config = dict(
    model='image VAE',
    image_size=48,
    bottleneck='kl',
    encoder_norm='layernorm',
    encoder_activation='relu',
    encoder_mlp_ratio=4,
    encoder_head_dim=32,
    encoder_bias='none',
    encoder_parallel_block=False,
    encoder_layers=12,
    encoder_width=192,
    loss='l1',
    decoder_blocks_per_level=2,
)
Rows from block 7 of the encoder of a small image VAE, named by matrix and row number. Rows with one number belong to one neuron. Each number is 128 + 24 x the weight over its row's rms, rounded and kept within 0 to 255. All counts start at 0. Numbers have three digits each. After the name is the row's rms in percent of the matrix's.
Before each neuron's rows are labels from the 100 images, of 14848, where the neuron reaches its highest value: "responds to" is what is common among them. Only what is clearly more common there than usual is listed. The data: made-up ball-and-stick molecule models.
# fc1: MLP up (encoder.blocks.7.mlp.fc1.weight, 768x192), inputs 0-191
# fc2: MLP down (encoder.blocks.7.mlp.fc2.weight, 192x768, transposed), outputs 0-191

responds to: purple ball; space-filling
fc1.734 086:145142095134150162139103110155145146109131171164139138097147120123144112128082140116085147165081143134127163134088079136142112117113118164118144153082133117134099134136115109126092122138159162143134124141081148150135136133116119163121123128157152100143193101125169121137177143119088107099142136145153100149126078117149142124156141097162134158089133135159097092134089194147099101118100171107132112089084118116112134152124171089151118113153101142132124107126148075101160147148078108134160128145146118106102129137132085136116129148158138145123136149138135093135138130111147109109
fc2.734 092:150102146085126123174185126142153143070142146125160120160152088117083163130082137138115170114138129073123168127144144110135153089130143096122109158142124104111136177125134119139162140130170123129123106119118091162102179110116120138101141134119133122107160088122148116135127118132068156097083140114133154132099153149149133118122133110143130111121115111135167136159113133139131145154097128113103115140150103145115143147139109165116112147140114137104123122117103145133164130115150177133099146137141070155146137119191142103195142079134114111117115146138169110134140103120116084172

responds to: balls and sticks
fc1.647 104:084098078148099107091159122138111146122155157148081113125170133144147107162125109143139119150083141146136123122120100122165128133124126162127148164140123138159126094138154142113113134104137131125138121142091115183113161156113094155134085183127130123140114080125122100136102105131116138108089124112140124117075104125134119134116155137139073132132114147101129123085135164162130124145120134141122073135096144155161126147084148166134149180132138116117108153134103138072129110125132133128168179111127104121075156074131142124116135126078161101130133111133131118153128152161144192148
fc2.647 094:086116097141116129142108106122152125140146168142141137156162154184120141122176160095128114131141093097164097120119087134056147178128140119136098089120087170093184136154105112082117121137138103121113106132135126109122130107146121130101147152141110103160133143133174141148159099112093151070120101156166160112127164129153100153155141138144142129165082142109118140122137154142110114148118129135129112135149119101147114106160154136104173132119143116151143156116147072155155111146121162115161126174083114116096133128106131138127151114102122167100142128101104157155154128142112111127

responds to: balls: twelve
fc1.727 080:115141140135151183112128100131100199119152164175153154101162144112108129135159124125122157139150109128094125130142117150113153153138083136095130167144115087170146137163162106143127115136104144166149147151144170141105102150117114118150120094118113123156150150159105077135100124111084157084125154132122154142096096173142097131153096085131151130107100081174128164060126129139150097108136111123108155101137149127109124138118115168126161113108122151118148133108108133118115157103140103101116153137140145106155099093124100147129111119154142159108171124105105119135094140137146144164
fc2.727 075:105112138149109098125105070100142138110172136133149090119128125084087110153185118148152161133117154121126124161123085121072120144164142177146140134126145138099161114110140125130124132132160118125115123150109146116072103114137154157121113119107165137181098116137132151158118153128161099105113124159132166120108126151106137108093122150117114109127064154142144134150128156142123140121118164101090116102136090127087151124123115167149167111121154162129117172167111113143146126171106093123100149168108138155155103158149119122144135107106137140115143154168126083101158111155082138159

responds to: space-filling
fc1.763 117:144149155109135147097166142117169163132164139140111128153116107121128159104133134139085078123125120183086122111100155150058176156147136102117131130083145167147167122156123151137147146148141136123123142125154105084063130127157122104077117108090123096123123110089170161136104097139087124098153117147138151160098119135132132128123130114131184123186115080141114120126155146105136135142093161119169134121102121118146145116122122103171134118145103158144116109105125132110117127132103093111119109159142143136129086142117108087108123185131139119167127148139136144125113106118155092117
fc2.763 110:149121150137162101152163108155136127116167121148143140109148117171160113096150097101129107098144103152160120127169154130091121130168094112127154115082123123137067141129116134082188173107115108114137153130136103107129074123088104165089102145138088156156137122110184121150134122137080143118129114105179105130144082103116088126154121133145158122178123132086124158126137106130099154129124112174120120108131152123160143104163119139098095108120111139113143140146137100167192145117149143078132145118114112132151150124150124138147125140141146119159118101111124171137128137161128131133

responds to: balls and sticks
fc1.119 103:115168076125145135102121175126159163145107164093122158122104170107124093137102118161089120121092139201104127132162124112128147152117118155125151169110138100117121129155143122151116118144142099153105105132168141126095143142135100111116126167125150132125099089083134142116081153107126136157172119114122123104147111153140133115126138124133065146131144086093084176116153129169138134142132107101126148086131148139135121094131158159167139133146133136145163121137078116110112084169112095147077111153114132115167163112123136094099157139124122118144122133097135093129121127130166157100
fc2.119 103:139122144149086149131158149137126125106137123146145109149098101127136120145182120153187136116147073068104133120155173107095142121117132120115092123162074162139155114140100106129141120141148124130151113125141161127131111133103095114124152045155118112195120130087111126095167090105119141067108109141130137150106125154099121096157126139149154145100106147110132107125136082131093124112130143193096100116155129105126142173127120150140154153095158127160117140160134155126087124159113124132138128141110116093155131138133142146097111147128086133133090103131128093142123119147100129141

responds to: balls: twelve
fc1.313 098:127152163105107157107107162075122163117161199142181106129149111091088107089140127117121112132117095142126119110142099125101151151115107138151094169096117160129141111158145110118122144138116171171110078102141159124123105124090130152094143107110134139193109094152092126108144099113127165089135117143114121119118119151086117121159085128113120170125102131132126121103148110139132106115169160108107126129125106107155133133143152108098139180125119109146128084144137110098165076135132103139119179144121107137150125090144146162118149145119166157093117129120121113130130099153120150163
fc2.313 095:124151139131116094104104128116129114134114118146126072128108126116165159139111147147140093100158136144126103130112145109066129146122158131107128084136076181140116110151161136081113104132143094100098153136133115121125104142090108151099131095107116121181152144100138154154106088140140139076123150140153102117120137128103105175144126152117111130134073121110129175131128122175103146118110143141099120108149111096106133127136108143124182139149127122144133145168129089126109120078099148108126154139129064136100124146093116089142137166087154137123112106126138151150179093184109146122

responds to: purple ball; balls and sticks
fc1.129 114:106125102141136127074128142161130121149130135158099146143122145152127109148108155101144132132104134115139118150109079125136156109092134139096105144124106155202129107168160106139102123125132137161159124143100150136137167145132097158102117193103110138122174066133117083153139128121103107105149131085124111125101123123102147162110149126122113125129162135092114124101120136138130082127122133148135096132084133149155127133140128125191176166132135144104140130133136117133178058125109138159162147121130119101067104100116106108092123125115129094126143117071121130126140099107140166091
fc2.129 123:157129164145141123141118119113122119120162080126118134076155102141105154079111117143152118125131090119155068112129131101173110163128130140161124072173126143131105129116083213151134085156175091099132112117123115140126106145082079148105146133159141160133124120100148113113144129133146114129123156108127172130111117134158104128121130123106121159147107167111147138148146127104142115123155155162114115114097090113126106103104079101106117147132123112143098167128150101148112150156136107137107172145096171136118161141125169157130116114110146147156102159149150160134091110135156127146

responds to: balls and sticks
fc1.152 086:111132138178095129142122090126155143131142165131104166162139167130117145141135133138098159132097141168091127073121112116101103143104135106095154121106125132170128141149095142128126110156135132162141155153120158076078108099183124155132086131133133111103148146133159092120117082122152101147155132107124149149120133101109120129081107141136142133148101075121105087100137143146135137132121136104126146124089139098141100160126099125170138120118111157136173131075122143099099121162148105121146121131123111080081123130111106146085126141163155072085135141120091146108103123160154143095
fc2.152 086:119086141097146151151106141141179149148104112136103152123153140131124115138128120108113125110123132130117098124119142098127115168101118169145151070163171117135167104131106160156104092137146074137109123135149100102153099098169137143152094127111122134129159162162103114136120108103107077099153118124167164121110153145092131146100123156145134129165094105113118137138123110088117150083142149142138133082109125163107156163078124170112140157106141155164134126117109138118140087160143108090160120112142118154108109103164094096150155146162133100147110158152140174138129143179149102132

responds to: purple ball
fc1.95 120:111146100120141125121114135145106135133146181172158122137130169120133096130094140151138145164098134121123140137097137148120128081137137118108138161096105149158115119202130106150100100139156124176140125136092139208087162141149120148132102137093135144132158069121130103179139111082077142101115129093107147114095097140108139148131133124158113121145080100101143137110149128162159097160114129122127154150090144095153132100099160164134118143116114139115177142140132128128123137122148166137140155128123113114124100101136115095110136127114152133149151125113109057096132139154164147129
fc2.95 113:140127127134153119109102121133141103126148090135138111156142108139166180149148140144090114155166128133137156139117147101134167140080168118146156056100135121099146110117072148150123113169188099136147145116122119103148105123149080090168161103144173123123134129132127112110179121111124129150117154141093115120110126131136161121127168117116134153098139102133122125127118102114150139132078124154126141127135083140113143155127060122156097159141157165142107126153155118100101128176119104130125099141112156127111118120129124119108114165152127103124146106185125165124074117139087127082

responds to: small balls on sticks
fc1.631 088:174122114146137135062139144146147143122160148135094082126137169106104153145096096176125141139120130170131124118090114112110153154126117110125141167163146104112148089115132127145128166125139125118137079169117152142110104099126137140115112164155113146125154092087129129173122159146107168143130162139111123143159142136134137155112153106114143148158108101095129166091135098145124123157135116116105107137135110132160103086151134104157154094106152138143149133075143130096098097126140107166099149190083134120139159106135180155114117072126112130167109112148097152145118125116129171141
fc2.631 088:180130124106152149158156145156110161105127100144129117106107131072139103160082149100153134109128142115132150098113154124133107115137134087098124126104123132110080145140135129173096089107126101142132125183149136108147131144185137109146155092135127099106106158114102095134108139122145161172154154118153101145097112138098151112131150109132128085145197082149120109105121093113113097149133076124127128097117125131117147135138117149127168152131116132112108161140085181125144142128128165133115148114167139165111147161107100091138162110140116092119147115153171150123143156147168140163

responds to: space-filling
fc1.614 063:126143153126142109126105128101108123170169157119132139115159118106125150114142148172110111116144102141164155139144085155122148104116117138134088166120098120126131080115131169132117120107122137160140086123087133149163122080127126128113114162095152154105166160101098161116142089162089170148126117148132163119168133175091115082118102092134139157093134098141111113108154145105111142102148102150134109104160153100137158147111166156154131099130151141127158140152098124100135153121088091120097151114158107147119107101105108157096138158114130152165157146143090126152093127113172105090
fc2.614 070:136147127139116136101144108132102142088093093097142113136134108125140167131094139161128144134152130123165170114117130101160120151088108104118157099126127126119127118153158106124152139093108088107106148103129106104097156096104166108154095108100122155102144133125150135149140102147128106148096131133164124130103166127096115121137097167093081160084140111137098120178123102131127170143131106163109131142166154144087085143161092129118171164102142108141121103163109082154144089111087149132143147131149164094133097112148160087120121112139084132157143150142112112075126153153152117163

responds to: space-filling
fc1.521 110:109149147108148107141085145149163117100121134110107133105136169134115119106119112145150109126088119135153138103156135113182117144124134133099110114092136128158128122137148147177146156112102163170118085132122144162148121107145177147124103130120108134119129141171132075165121156108137122138160107082143138110121118107093145134168121125148129132156108103116082059112159129114114127121154116111094123104115132135119125113117202099099120139116089134130175162122163150144153073151126082101099132141163114116116129113157150135120121113107191159155156155089129107139144142074123102130
fc2.521 101:167139152124153130150173117101094142120137124148135086167124094158115167161155148133122142147135132142068115155153118117081082116107157156159128117092116107139092128155170105144140150084152122125111130167157097098139146114118103119102115123086125115148109095146099156145137092149121097136161133162172150103157141151094109100162144134123132064125123101138116114111165105116156122140145126102136096124108140134136149126153119118126142093122097147094146126093105130096140132098101132102170105121165087111102160099151088105087154128129118093142085116139134134126155139145077145106

responds to: balls: three
fc1.133 109:122095124190121135067119132096143114119160096122073123133116175126138177136140125146136140118158121097138145151117071128119132109142127126127118098173145128194144109112120107116097161118145097114107112097126139109128148148118149120148125147123140117130202108128138116091081123144117129145096146109129141150115125114124111136114136092112144138129145111150110141129106149148159150146112168116107102150085146148132121104123124170162186100147133106048094157140161088150128121134113122122126104149114104139129143107115153144098137155122134116136125108063115107128152132072121178151
fc2.133 105:136116144140161132128084120083147155139135111094132139148161151130155137121123123149137109119127092153146081119152134153139146184107160121101169053131157136161113065097090136125099146169118121132103087143113162097140108109117096116124162138169158146156136164149130109153119146129152089132139135145098124086109126111157159165155161114098136113151118126128134135149154125087105127149097103193122135103119136118136119082110100119114156150153151115156109125126131119149129132117103150092118120185118161126140124116111111130072105155139152083142114126134149126112130136157084110090

responds to: dark backdrop; space-filling
fc1.172 085:105104137160160137088119180147166195081172157111092113136165154162107088134100103136154102145146096141107161093141124077104130099156152119163105148114086170124105147154142139134101122131155144136115087120108123135094131106098160138131080119111109175186112156142124149135093130137122107160114132098135127126149133111123107130152159131127130126128138108106121116123145149106108111105137097140140128121130169090142108086125137153106154114115108127110122158149126114122187098158144098084148129145154128138098155075116121122093148145132132151148092102129109094111167142136111146112
fc2.172 085:154154107079142123147139108174166102104162168128150114097119114175125159166122146104159161109116102144164125154162092121129145164149130125174107146118122137132085158109124105110183105133165126138157129119134122143166075116108116131107151113146086117100123121095128137146139121123101129104094115158186111120163111123186146156145113150127157098131188160163132127128104078144137134152133131151113129163148103132126112115164134134111132125107144139130105120119113141092105136119119135113138158164102138107129154110190089110107099128134130100120113077078130117085129139135127101119

responds to: space-filling; orange ball
fc1.322 098:105153146140175125140113139120129139135143092124170167122127155143104147102108148129093099121111158156155106130141089122144132137143127130101135146125150108106139091146092119115127120127118166173144105104155159133139135131128131153076102165136146129133127118115118075096148138135086160110155135118110068091140120128151123164146105135148144127135186087190117080104127103119129158116129131142090122194108126115158138129121142095109123162152155128127129117142130111095140156140108110103092163165096160158135098122127107139117096096127117148075134146100086151115081134071156153135
fc2.322 101:122118081112177127130104139162105130157147110092148106175139112126156190147100127142109137160152096092155125143140106137092130134107132151116119083111107166140113119171144129138138165134128134116168137133139144124165150151168096120116162173106149099146157088159133133150147132137076121104105142072082107092111128148171152144156124137122113141107090106119159117151105100154156146121141113150127120102090111151136111094134127128130094147131110135132122146129153118138142118115144151141154129126110081107134135173133108122182098186158115139146148169137169165122154142106104090107

responds to: green ball
fc1.211 080:118167133152120150104118113112141181173182141170140164105152126136170146135130164156101092139097088154101152126088155110099128151109100132137133106133111110144135151149142148166162089113141110178144134167140151110117108129137143138093114108095117130117163102129118127153121123146107115143093143104149136130072127120102093138125129104145128157149140093097098115082137107081114063097105126128122109110147167131134117091144124142134132164109108107141127107122129161144116149134150122167102123166092126160148102147118100100123136120129171153155091089124172092115146096163159129147
fc2.211 076:157125115137138166184144139099122131126150111134122162106166098097086132136131136160105134134122124137114140099124122152151105143107144155158100082085134118156157153141087170139128087103096091085091139128139153088105068141121147162135129095105135165126163166115101126117126150114139164124131120176151102118118104169161147135108133160160164141163109151132152107116102135133135139153125113161080142122140143128086169147141095084114108146083098129118118097108139141164132132110139126145153164119145130136158108109153151176128113132148108108136131142153188171140141132157150125146

responds to: blue ball; space-filling
fc1.127 130:104135106106141119127153104125107125146152159130153127158127120142105143135125125142122133117114155142118165115119132136072121088147134160119114177094102112130122153149146094160137120117118147141152116116109109146149182122186147144166099205082086130141166074132052123112080179123123157111101113125121096118141118102126144136127133132148116104138174105138143121140081123129142108135098108098119138139137121127125185127162181144154139127133062106086147121161119129109178143108128125101113076146140100146147091138129132118123138122138154117141138149109134102139150127117153098151
fc2.127 122:157142170131148108147095162114161136129167108095122125102168164103119118090156138133138102132124091163145081100139149142104115183163101110120130104114151117124113095091088203103148146141115117112088126088174134099125096129069134126108127088164147110132106136105161107145108120131178134159166134168115129151131119114107129148145105114122125160169069146092112119138139153096143174149112171128140101096133125090145111146142109092134106159110134116128109096136123124141093136154128122107127131145116148133156102103120135163131137136147132121097099126162114158111125129168129131098

responds to: red ball
fc1.72 112:120143164148125116087136121142126159155125091131153101079113120146142156090078123147155121108120151124094144127090124135166174085107148126097127144133138142142145129149143108136103142123150168163187152123119140114172097104145107129115113133112148113089121064167122084151161148109102084149110141096106113149114093136165123138111155096144099134152112115120148098072119169137118128134100148122132135150099159108160110084150122141136143170128102106097126148091136139135139109096123118152105130135087127151082112088097125172092157126124143140148157095156150123136148141151110150143
fc2.72 116:131135096140115118155126118118182108112092132149119095115122162128157123139208100133147143148094136143132108165143111143066108145170093132118132110105080136160128119128106094132140091119103132088101162115165118140083137107092146139147098156114143144191134148055096139103101098161098110131129133125145147153140131117121153135106163107147147102184105140116104136106191108135106099142098122152089141094141114112127175157100136116115134147117134076126132141146099146102149113117101129098147129139136144154124143105154140119130138147155098117105092134113126108131132107117097132128

responds to: yellow ball
fc1.121 101:094138158130113146124097133122174151111132167173164150170096150139111145136149150111133113121096141160158109083151141130128149162170148095125127178138094076144166092122094138140125080153163126135141121101127140112118145129127135131118101131125119125113110130102109121112129159136099112113099120131124168091153125112115123112122126124120182127138130109157087189128139135161144110105089127096118165150084146137126105114153090128173130133102117158102173090113122149152145122121163104139117122137155153155141087124118111098113149077161132104095137068118144103117127072098133110149
fc2.121 100:178139155103152092121101117145114110095145109127115158115154126166079165164146133128119113135136121141112157122128169141124127167111158125159093134112150144147136150104159160118142163118103092132125114117141089110119085147114104143153108134130142103111115132135115120143122105126138090139137151137149135103161137129137127109115158144130154153090106115130123080176109117162127123090124154137116137166155099120078153110136083107134065101150118163136104095093173145135120112102132130134173117120161099095108132112157098084183051078114121129134109129144137122152140142141113096091

responds to: balls: twelve
fc1.70 097:134158062125101159157115117131134152150153167127116119125117163125127113125125105141114139138127124156112137099147069153069123102156150128133159143158111152131096132148104101160120065124129098128105095144136129122094115146125155075112144187129136137162171090113117105117147108112109114151151140141095188103103120157148134136150134130144091118172125092108104166122153151127116141113114105105136145100106118118110095135150167164124161103114098167120097098152092124120118139123134147113104127144118112133100109140144167095091177109118103100093138154144093144125116099099177140112
fc2.70 088:143087100141140112168156153155167109101149151106125152152115097159104100145156137130129111153154152105094159157155122140069076104120112156093101134106100120123106119150134092118130100107172153139147117151129121156159141142102132121103128155121107135132163149080160140109121117090153175168143100124159151087122145156133120141138118111167090114123148144114098131157134146150129152126153103094156133111158136117111105123150154165120105135085143138173129137185119134096087129103145133086152104142131093153100148180133144098107163123145116100151120155124165161105140112109128116161

responds to: balls: three
fc1.533 122:117144128148111119140124143135121125083150168115142141115127136141105113149140103122123139130136126152162115120173126093151147122132071152122111132114126148124121142092131147122177117141087149154140093084157157109155068123126125121155113128148097155137142135124112106088126139118127119142135091174156116117102147104121123108213109150141121132148129102169102142102194154126111119102143159154143090109125176169123112118130173163117151136094108111149124142158145129125142101136172116073152137125140133108172099112192136137116111123105139126168147095061159111130146163125140133123
fc2.533 135:167107113127117111159151107147136127127113114111082118082156147116099100130111136104149149107127152152123147143120103109111075109117095126155080115076147107151131160112121137161167130083090119123076137104130119117096137152150191149114123112120135157105121139162134150126101138156153144131149075147138148132173128106117124117146127107146157099147106144087107098154137138104152144090128117071105100125150162119113150100148129101081144076138096128131102135093115172124171095102133153124149074126144104113104115097143139121099141129120129154160132103147109141138146142172112147163

responds to: space-filling; yellow ball
fc1.290 108:078163149094149102137141183117131191130144148128165096110134120123130103093084120132131126086123157126097133102136164131124146136176160136117093200132128128107144136121138117122135119143105128153132126122109124088126100098154117168101129139143131151126085156130121101165089128134141166100160113119149110111155080113106110132150124139109116171169109130142130105090082143131146147131143154070134107101105124087156102092113162168133122149105118064146124108153156119103117119143150107110131128143146123153103092113147108108089121097130128157119117164169127141123099131148100095138
fc2.290 110:139097103165144144155156130101119091097142111143113164106088132111096156126115104136114157134119138076150142135134098134171120106135122143131105151160134146075116119138105112113142143114107124116131120100116107171194161129163091092140139119124150100077103085163093144145133173119110133103133116118146119123161155148159105144159129097153148113091189145170162135148091164130146171119143109125118134192131134116113123128132120102153122127102128137112117153119130096104125170154122096093123157128080147148150157145118130126118113095132133143098170150121115126151146135070111082136

responds to: yellow ball; balls and sticks
fc1.210 107:114114144152107137110112178115157140135113146126099165101132184142132131122111137091081140142114108140129126080118120166134119121151118087115103140122130081139146152122079146162113122155132134147128145143133140164110088104128128118140075131158123119152137114109109088106127170126142163164106148115133138141150118128092122100098120097159148133182187154139136068053138089078114092156106125141109117158134148090146135140134159114139137131121160106169118108102137117127126195142137114140090111136106180160143104140147110139131154102158140117102129084134117128131124117119135159125
fc2.210 106:177123134152101096121095107135111131161157140123165094129102110109164137115117130164144155139112088063124106101122135147117106108133148155096159089156077118164120106128139113124136082134152129112147155131104159158141134108145124102133112145128085107163152086082116140123122109133116106081118168076133168112078111156149111092099108118128147133130112121124110136144133138110128104127156087171125150126147071134123147084105100135155120156130088130135137129159124143144144134132120139130131155136074133084108142164109104135162148159152105105185135126098177100122148113136138156127

responds to: balls and sticks
fc1.166 086:123117170123126149127108161133096154078130099168148149104138176132132129117094163124090161129158159105125142134130124105160103135168095135106106111157125085170126172118128156171141125155118162167150108150107152122109118118139102132158095148115117157117138155120127069142108106141100128130138142116136148131142108132151107132108159121122161130113127121182130134084175107110131077144132155109136126145137179103138100115137155137160164166111153066087108163146142171140125154111141096098088130155095153122112131145139136118098119106142127166125138093118161131122085112112148139173
fc2.166 089:147163081093136129114124124146144148103126095141139133114093111151120150171098125125155145115103151127110076156140149108150112146136175132144128139098103144120109095119158144143130131135124106109096111102128104125145157123132158115079139132121157145138093072148091163187116135144112075115075132096096122173144157111094122164117157130108072117127123108140161103147133141181155105096161108110092141097138111102159130149113141146146128087135122170158147101100137137120169098089113118118151091160156104137104149141125143147076134099110141136105132107157118112147154140131119107101

responds to: balls and sticks
fc1.637 113:148127132155116122097101126106111120133116137152164109100087165138180158112132183150145153172113133144143148121107094133129194119137149126105158127117112149148141104154137124113125145128129142133134140109089115122122148133093112128136106122097169102169133068140101132147151144132132135099119126094121155117107098136116112123150172103115112169133109104156136143097203156174095125107123147136137149166107123101145094102119111114158155153125133113073155117123138135134170083168104131134129156142109121098117152083125126145102155178134121141096150102123116086146112109128121190090
fc2.637 109:134128122126120110114139093143165167072168055127072144129140117088083142136114137165122110102151136163116091142121133105084138124143116129129109114128120087096127109096136136128172111109145148132105109157119100091122147164159142095099145129103132157090127148124137148145130150157126182132124112165125137111143126119131102131152085119115149145149156098172135154133094133097150135091093118097112143127119156115114137153123140158152149079106094113085096121130133136141111115110125136086099098130107121196161113155134103114152085100113123124154143123178134176122146143139140099130

responds to: space-filling
fc1.422 086:159139137161147169145105140131133141116149156135159172091152136112100122064142151162121156136125123154103158118107132094102124103165100115141064139111123137149131108112142168149166126172136110163140134102139147101124152113158112115098127133138109151102144134125123102156103119130127161090123121112154120130107077151156161123138089145119157171165115093118105131070132162153144077125161141147131125096148111137156123122096118146081142155129140138111144146148120119149172171134162139102086119120124146130133079123165144116086107103147153168094143134120160106112099127145175111115
fc2.422 080:099134138120101143086112083114123133110158163128134116121123147096110134112158125173127122160069103138135108118134073115095150127108159190160178146100113139117178119123113138120144097148147126100121124131152079101146163124147148127155114177120101135136150154114116131123123152109159140095121110145154103160172088114128120084150107146161150126152110126127099118096148157105115151158130096119099111164094097162112128112142163130135115125135085103087120110144087149127137114115072105131153112155128121092154142177122095131090113150141108129113119177136099140119155160103146144139

responds to: dark backdrop; balls and sticks
fc1.365 067:088152129120089109082108094099151153135184167118132128119119116149089114140133154136116136151111083108144149076152134098142145141156117093090155136162079135108148157112111135135145121164131138132116111150126126096103120109099132164120039117157130160115145149130104096155111116122148144131148136104108122166097139159104156170128127078162110152102106127105096097119173122153172098145101124120147115158130119151084116143118078120103131119129091156087133136116133148151153117171123112108141123154117110116080151093124090108112136123112141129155108112123110115146112106133135170139
fc2.365 077:124121157096124100140086136086136155122151148091115118088178150141152116132133158143100134134134088144113135173138089147149131111139137138136117102159104086135173101081110181106155132125096111101092169127119145142106094127155133100162116157148115079121152123149110087132085110102128114105167115148106127140099136154169096157105115138118170145145132141135147105118135115140102122144155155130086097125136106103130147106097168136129136096137105166158164100102086134113124145139140084109106171114097168117124104142132093149097128145116149162148152130149116103110105164102172109136

responds to: green ball; space-filling
fc1.572 094:153162153137130148116088130086116177146134100095135107119103133116123120168150139146163169108122139170098145129138138162091141125159124096119120118091139114111118156097141154157112113142111158150090114092112123144146131100098130151148093148165097129148139145166120117149095143146181123149114179130113149107146125148113111145128136074094133164124106159119146116070134105102154119102113138105146101117082133132129116150111177150104147157174136080084144104106100153143157094132094102129154116127112118180153100097104134131115155109103125129093154130122119088161134114163112148141
fc2.572 084:093088139126151123071142096130113110124158131141134146132109145116160164070118129140093078184148140068105151129123097129159146130092132137111114117135128123098129098119113133108115158141176134134113139140124124168151159154148119120104136162143119128152163144136128107158139158095099132140107143115097145141090099125148170125124115081091161139106117116133133112101122186133155107128097158177138137115136135093163101107153092096171146168153167112129122140108140112080094114117104136122120152182107112135134158175140102139074098123115125110167105109112105156129122135117122142138

responds to: balls and sticks
fc1.395 103:109166107127115136137106187111145146105124194131137153120136175099113112142127100153096121151103116169133079141152105098124111145153113155123158165126141155126131148139168168123101081135132153154092106123161163129055157121141103089112114165143132126143136123122113135114095129145122167120127151141118153142125108134123107134147141133139099158164127124103109122089134148158154112169180121100111133092108110119124107160126175136139154125125091129123138133154106107138145128134120103099110128176121162134140131127144176164115160097110116100062123161115133115154122149154180152091
fc2.395 097:129164127100149135130134119130125153139173131145149108100154117130116173138150135138155151105130092104164123139132136096113155155105135105149102077147072154146149110145092126119130107165164155133135127135100129134110131143097123152121138080132122100143155124119091131095120119124117135074099166101111114104140135119120100147148114124163109215134131178162121157107169117131145087121128139178099151096127091149117152106152119161156165127101098144131132147166149104120107161154133148085117114132112148099146146171109158141109093137088148137112108117125147102091145110125081147173

responds to: blue ball; dark backdrop; space-filling
fc1.240 117:142101113146129095145128103105169129151117175107140103158164128112135168102162141143112141178096127128110114143122118134073129097149157142129129137126100125169161106127143093128119137140145127150160129151178117148095161137165124141135120160089096115158182111075128136142122118134093141091089133111150125118122110110123138108118155128107109107144095106103136099126118128139092084109100115115088107107142114123149188072138194151109124132146085139115128127161131181109119158096149144118128141125138123103161134151123104143110155195178136128146134121122135103129127121151148086150
fc2.240 116:152132176154109115094141179103103094122139108140113155103096144103140122106104119139144138136158086159137124121112171139192136143159127112149118131153150150094122140123093153129125136140130130101149125065116151145176085101061123139102126087183164151115059146126108131104132171156177161161118129148133145106163114143129140129122120118108121171129121169177130073105123130119130144132111137108111125133127161114162124140120094141108121136134185121137126111136139134117125174139151109141096113115089146174139121098134144142137115094126122147085122116132107129121089128135118158138

responds to: small balls on sticks; green ball; yellow ball; balls: twelve
fc1.708 108:157117118187153126075109115114140122115135145145141123138123171135106149149145105181102100117137156124139116121111088120086208137137128145104116112170171119183142104163167101118109148100150127138120129161106157126143117146077122102128138156121150120096127119096136112129128124137105116117125115102098111124136103136176161122129145118114177105140128057135131153141141143158135126147126156157124116175121103113104111041117114125176164089138138084079136160113109142120139107098142119112108159131115153111138151143115096123106120154126131108166137101111109108128131119134139148135
fc2.708 104:156123145131114120080112077126107157131209092106149154121147079077129176154113112170081127148130154098127142157109137132178119098073152130107143096165114125106156139121121132170094144128135166119145121172120122130137131118130113123160115115128108122110138135150085103124156110140139155141143131132115100130111132111113129159118086137137102160087139121129110108106097113133163093111115125155117145161120122156092136135108129106144130164116131124086099119175146183104133149113111150118149099167119126108120134169106100122085131158140146146148179156104129122115127147091118149174

responds to: balls and sticks
fc1.705 091:098137135162132111095110133097154134122153126125099163131156180155172144127098152134137125125161127112108115125103105132128154134107135084113141111123118133188129136136110104134083147129148118170117129119101141126148112146111115126143096125143162118107181098111128097109126102102111123110136131094138147148079146106113130140107126083086142172140131132147150101065144170087121110112117161132121111106088149100158136083132129142168138172155124135149105180122121095135112115152143138148148154124108142148110100111115104107088141174160160075105166137127132127138099092137107184077
fc2.705 091:165152134089122139123100113124135125121097110117135133100141141093089135151127106132147134137107109180088143130105112087109097137143147120130114135150116155104152127094113171134150104138090172101100110139158133102139151138166108132133157142111128154160125100116085151114084082173159138139178123139144151124175125143124102096136088153141132154137097153137137147167134093137121156174151122074112130096112108110092149089135132123135134080108103109153162119138150153105098093123150092091113122143167136130124143156095139141127104081119099123086094117084156110093121130087108113141